python train.py --dataset="simulated telescope pictures of galaxies" --loss="mse" --decoder_attention=false --decoder_upsampling="pixel_shuffle" --nesterov=true --steps=4700 --batch_size=256 --final_lr_fraction=0.05 --warmup_steps=230
Rows from block 1 of the decoder of a small image VAE, named by matrix and row number. Each number is 128 + 24 x the weight over its row's rms, rounded and kept within 0 to 255. All counts start at 0. Numbers have three digits each.
After each channel's rows are labels from the 100 images, of 14848, where the channel reaches its highest value: "strongest on" is what is common among them. Only what is clearly more common there than usual is listed. The data: simulated telescope pictures of galaxies.
# conv: 3x3 conv (decoder.mid.1.conv.weight, 256x256x3x3, each kernel summed), inputs 0-255

conv.175:117097106131118124142141121086149102162145159143130159162093140132117170112119148106120130136122137172128129151126131085089130141134138128149110175095112134106142132120142119113177127167117137130145160094110153123136177150139132144118151124168153095113144130124154137147071127146121132153131144132135102137175150113158119116118138153120137132143137160165101104131128137141120141129156133154115160155129142159119097168119095140156213078131138134108122125182119125111168123142160105134162137108153133098116099135162141138153126192127103145153149164082138184114102159152104137172166106109125160083114098116160136092094115133095138081119133154141166176121166118126100150175119172126116118140111133111161138138166141138120142106123114109123125131143187119122183108130148158
strongest on: bright star with spikes

conv.235:123133152160133067166123079105111131142110181127128101100129121091102123132150118158112128137122122142120104174133149132115120119101153055136125125125143112157106092121116087136131111138121113118109121152142107101175116178117126116141110119125136128128132106141179146147106153092107138131103153143115103108094126135146128115110097144090135128107165109125107084110113128128121088142141151166095116136123119098067135143117101127149129136142131110179199119179102125131167139128138135082157170148168082107151139136110124111127149173072159083155129129118100130191159116113121111155065129156126142112077114130142120123146171109128174135132110098116085129135133103121109126124096104106136124169100136100144139162096111136138131142130157130152081136148147102114123132154152121
strongest on: many stars

conv.69:112127118133149162121136150113119122166181160130150172149091136090155121151141111119125139119136152148123153147161135107126170138130169177129112157121148136116146136141129112129171139173145142139140169175160151142159134175157144120121154134170130118125137110131133168136133130172099118126130151123064149138135139122132149079166116141158134155134147129157139133071171140148132154157170145157179122157095149167120118147144125130147102107113122151167148130173092128135117144158152158147111141130122103123146143116155148125125132149149142152167104133113177169092155117169118125158166130153143151145170148147165089107102140133192148154117130126156139124142151123109143121155137154123135154150143094111176201148145159102164150140142120124164145139143103119146140157166126123
strongest on: bright star with spikes; edge-on disc

conv.47:128123105162141124109136152135094146121178117171129099143104134137109159126116142145123120136128142125096140171114166107116138154104158106099152119144131136079128127128121099173140111130105107133098149145133212127118135136155142123144111114140131106128103128169149154133127095116069121110154116122104085099172129112126175107176123110109104150093114149110121138127158135144117163157194148110155116161092114150107133134107123129202141147119109113089132131159108142108140129140148128130136173104156119110146116105121157121132133140096134141211121107149146162157097118145112145150139114141174103129115156159165138112121111126184155145140137105111142107120157117081077128121112151125142117111141142096144162157132189130159163140122168112111105140132158097161118088154139105
strongest on: bright star with spikes

conv.194:069133120108069133179150131152117146125137164142135118111158139130127139126083091135101149111151105142146145141103098100097140134174094124128142148156134145107121098125110111072083134167135141114110151198134134124127179178115113120167120134093196110112100110143136132148111113175100109114139128131121119115127136128130120048118108144116092105099144133190134136112137134062133132109136157164092146124071154114095129147131117114105162141115154163094151106139122094112174135183137114117163146139180135111136125130180143124138118141098125112147112163099125098124129110127124143123142136114171162130137095162150147129161099124151166121103156132128127092141166134115121131124150115121129120129125104107105124129111120137121155159125104113097143175121093127136106130131131156
strongest on: many stars; bright star with spikes

conv.124:061125154169131071126136118131160120063101109092113158124159145092129078125124130117138129097109139102082123082078098119137167124118159128128105129107121170135081035111144139136125094130129102125131152141149150120107160133107166179091156118151125163122113156120133116132129065147167137121137172114150106111104120143101121150122156127114132141112111105109166107154157137124140141114147152104126149047108115108107171170141108134116130093144092138109130117153173095103118110130130090141131131120133131127109178129129130110146142114132145122125133098155105116114143158132111145096132151163128146090090118130127135145119109144143110115136097146178131145122124084130117130123134162170114111130162168168145134121140160141107115130130134155132072147104116111125138130139106106
strongest on: bright star with spikes; barred spiral

conv.249:152157131132143149121107147137157115120142126135137113121111178112124147145106133119143161143146117179109125134117144154132158141116115103136162160116181186122154100142210139138175125153129114160108169147134133146183149149148164172088143145162126156116141125137142174146151120132116160115117120147143137132129120121142140114134142134125118118134115119170131151148097146165126124147089154139107106127158126124144142132146134175155132140157117132177118139160155117158110164154191139115142148128149163126124139150150099131173166170112085189138133128125145120139168165105117161170152164156122171167101140150142147107176162136150141152134165116128096161153147123132179121120124159120142115076150133111135101119100109118135134173125139120170116117181150149166157117129138148
strongest on: bright star with spikes; round elliptical

conv.162:138132102143128083154076131123128135114118128125137138160118134170112090120140095098094112081133093158133146123132130128126101144155147147126134119141111138136137149098152119099173147165171109206125108156165117100110144141157125120134140135167135143131114119130112157124096165144138113169152122138157136114109091108111146130110094092153138126169146126089124138136149145209143150112124114164098148190105146111092154123117124136116122121119133144078159142158107127146133130127105104083112119159186140154148136160138122121134117141162139119120148120134130137094161112137125176131131102109095115156111088116125143104145132113121196132100129143113174122111084145116105146129138134136102120138106104147151182137122153104068153165108154107108138171184095138141148122159133173
strongest on: many stars

conv.217:134111083187167091125157138156151121082145122143148130172084172129130106145128096116138101135117100142134117097138099157129172132116124141173106122165154149149141128109097099173158127132197106136131125144155146179186116143120148125161149112161129124155118082097116156132146140123147107126118127112104130117151157074128133140136129087103137108154139086090136158093163118158124157119127151173149086121123149151136153157115138144135116102134102137115146060094108130147147105118148128162154156178133085179138133134143108154140149130114129126148100158124146147117143120109122125149095137159126109132106131113135071155154119158104107113106140138127123153107115110119155105120139116165142138157143082106140099166104153168110112148172115117121140150130129123138144176177124114
strongest on: many stars; irregular

conv.11:109138107123159100094103112133162167104136144139127139139122092130159086133110178138126116148136118110126150128141161133142155180095182169076113139148161136128107130133132130153186119120116170136145140139123157143187146139137126128098110134103108067139135119134111099106130129128107090171174061110130165160162148102132148132167122139153146164146145105113172120153155129139147127107138088138168131149135128164116112110144106123165150154117115164123100145165116143133069114138157105125115101093127080131121132101153128124126109148078149120131143120130142139118191107107132138151166133131109105134211110161153112118128117148114119125132135085121152120140125121134097152154149098157137151169154131139177090127148139148090113144122127108109112165123120163108125105151119117
strongest on: bright star with spikes

conv.140:143139121157116114122127126129184130128108105125126136066083133096105125199135162109124101149122122129152165122127139146141111130174085143128169133138131114159128124105175147151138155140102121156120145117112103120126212113158112144160145133144130128096133135121106121132162129149132135173169109126089149179108120143132062117117122150139130142144118114137143145110134129145127136145094141098136159082109145150165128150134109102116123154170157173147175119131150131164130151117150119126121124145171156124103160131115119185147125157140105109114127125158134102126173121130121124110144177156131103120179143165132158125108133140147115179124096152135145132149132161151134143128146114133086158188150113129161091132140064112095149121168136116105119128121121152155149093172085115
strongest on: bright star with spikes

conv.198:111088112222153108136119108115136120151120137136136154162082119102120097152106104128130078159112122127118165119110145067099146103110156162133113130109145097089139131134098114131152131163115136143150120137135112150150158123144148082125124138097116045117133076135163152111114122095087132176147117154130158131144142147128150113121119148099129123173122118124112155119159126168140139156136115152144110102128152145121116122121122157130186114100142136136152124145121129153137070158177138126111122083152119080105095118140122130114148184105121152152109117121164127142115123161100139148128103147127150123139116112144078114139090098130144107135105113142168108130139153118128138123134133136158098147122138148150110170142161145122126102094106066096170124142176107112171095151147105
strongest on: many stars; irregular

conv.224:197124157095116156152139100092119137144184118155123085171093135140097124077135127148138109110155127124148128123121177141152155137150147125110142143128156105105154168140118148103096178123126154111108146115115114100115136144127153108125150119118095067161111124128157127099079130151104117143159118133177097095085113115154116227136166127125116108141147136151091151114119151137082140138148140137106128137149128147113151148148146146123139060151118114085107145172110127137150139127132159121100121150139152098109102121122153150160124118127130144113109171126098132139086121161146147145149122119110131105090151137115141137118120074105158139177157131135139138089119142145107158145125128105116104096145132151133134119125124127123118122153154082127118126148167065093139127166164146
strongest on: bright star with spikes

conv.25:127129113150140145119156129063129112137124120150137098105081151109097167122169139104142080191130105135154149150137195118116128145154138133094112113126150076143150125111122093081140122165097105130156132129138141119163099183136121091115141154119120093132130106142147123138128176119111125127140154144089145140131113134146129191143117093100140135163185140154099177107137093157170123130134126157119121185142139094135102129155133142129140074130122129174149126127106133159154152134156115145139155151117118119115100112119119119131158147097139144104134114096178153136069129154107143141150133144096116102124148150125077136100140122105156114135137129140128113164133153152137156121105106101124143160146113144152132154137160162153145158155137107118165112152174099121184112155162105
strongest on: many stars; irregular

conv.159:131136117107123180133115146100129122134154125152148128132166088152152141111088121109159105079129124150121116120166135159156147176150101106162141152155062143143116129142167097126154150152117111107136168152156136131153126088144107137109153145155157127111156151112149157136166133166158122136146156140137080105165130132136141092138100132145165159134157131157150179140098117124130118127127168158169143170114128113135077140126143129145187102133141142129138124155107118141140107153142120153131151132132110104155140149165133115098180127119090117115174156112142111127128190106131107148146136100127124149159135143118143173092164132168145146150156149095172135145179132176167150162130120115087137130126163108179111115092112116129152146107119109122117107144103128139117139074170116
strongest on: bright star with spikes

conv.60:110165129130109178082158090103144131108154140116161100151118119106122148109097132060132182116090104175089134153128098053105100125156181108141084142119083127099118167126120126201114120167082144132102137127133153150130127125105174163142159081149138088124095116145123095154121095137083152096096107096109140085138103058146116102128122089120143141145189112132083147106126113123113165119119113170120098148135129120155144137161097101110125110123127111110117145119113144122142161132128128118130112147093143086115102132142148132153157105098116143091113161094100148166141155105104171116132118142107128124129106116115110109142138134134111133127124135120151122141133121125120143144104143145103124113136110112148107130126120120128131129120120139174096169129087105121146108116112118
strongest on: many stars; star cluster

conv.238:109153134124147116156156134113136088148211138125109130153127137130081122153093123155160149106119147128086070153150168089156133154110179095145093113078148137123110146154143146154110110109133132116098104107146146116130140125123128154118199147132135107186157140099113118147127159152105157152147125126112129102122119136159145123184141128114135139137114155118148110154180143145115108124173089128102150129121120167167164135126101144191154131141087159161139132190128151137138146136106129084124132094117148139140083108132141139113113152148158151152134124161100133139165117154123144141166111126133126172159118101154111093134138113100153141157098139140126119110134151158140123179155120144127107112136162083141162113139135091101104134155129154131104090119093141158136133114114108
strongest on: bright star with spikes

conv.213:143107126150141171129134146133136110171115141117102101193112151158095160087154114124174096106138130135146156099143128110144127131165160122132111110112137111109121135114117081129124147167075120087123144152126093148166131140114131122127135150094081082133090098146155131144116092095122138112150122122135105094098127134157127152131133119131141111173159134145088145108116117119114116198140110144139157158143168127127125152135144203123099118122146140113148101201097146098159134116145142109171127152129124160126111130123130141121176143116154132187115118128131139124118149178110166099118151139164152124103156151112117117143150127131132120157136151176108134122134132190151097133164118112104141126128137127110109165144149143123130134145098047106117111133129116172157089123158162
strongest on: bright star with spikes

conv.138:172131155162119131110126135097152161134119088140087130114147116092168107111154156153095114104143105165157094140113141165189126129105125121091119102129140110157093122134101101117125139123156152119148111110146130099139089111115136114098104130118116172107147129086128126115093152090177092110094111149101104111150111157150116174169139161116123129117137126124134142120103140116129160111143164099154094135128113128106146123131122132093104105152127145141112083081152127102162105073098135100146113172116144170104125138128116120193150104105102132124141126130121132141151121143141092121104065137105127113089144122134149157115154100173116113128140150147091114155119121088120186111105097104146155094127113202124115159157154170135119133108131147114114122135143132068128142137116087
strongest on: bright star with spikes

conv.112:086111114148122107129126107145117152101095164122181128097136129087070111122079126144131121114146145113092132133111135097079130104136180126105160137143134104120089106136093103118147103118084122108109109135138126092112111138145155116140121131105129087090087136135134163079138078108103110146119106186117089121133104151125145133114113111118102124149134091172077111119122135123137127125117163093101121133094147107159126112095078091088117122114164145119155132126086134097123141123133092098131123087129108142106097115136117116118082140107111116158153110148100134114111137100116125149197162125149136125138133087154089120113091110110146136093135106123084099132120126114108143131150124082128132137118096123131095157184092158071105137153092110123130151100105121135130071114103126
strongest on: many stars; star cluster

conv.117:128160116079130129101142110145158123107132142122126120121149156139146134109089096162112161117138152147155127142133110140115111118153170122106147122111133098133107065130169133203128161153162095124146133110128150101146095170105120156119097115158159147107128145149155142168128160115147099128124118137143104068090129122139145145120157149134148095124149125170138118138121135142119161116129159118114100127122134084122148132132120170164081167111139130131147119143122148112149142129143099125134151109122094161127120108073096111109142152107141159135144098130065128167128116105140148158166145151145112129107136157113141128130181123131125114140108135167098086182113135095148124149099156124155126091169126140093085169143076143187157136186104161103124138115114148119146180132141100
strongest on: bright star with spikes

conv.135:138138133092102098180159126127120098121204164141125113137121124113134101144101181123116142123138131134143119171141127099110146177174122142147105175132127121103119132136132146093085142156098097101146163135180171122131085179122132146141183117133188142131116173104127128143109129182147108097132152112110093115133123116138135110177113113106100145152179134135137105127146120095076098106151180201085109168139135096126130153093089144119080128145147162117130129137117116126143186123158105073140134167125109140123093130182138119124141143132151117086096127144134137138129126143135107145110115150126118119120117149116108130134133127112157114115116117143130103122175113134123158145127103093122141130150153078150103144121160101108142149117112137126115123103145125102164136132142138
strongest on: bright star with spikes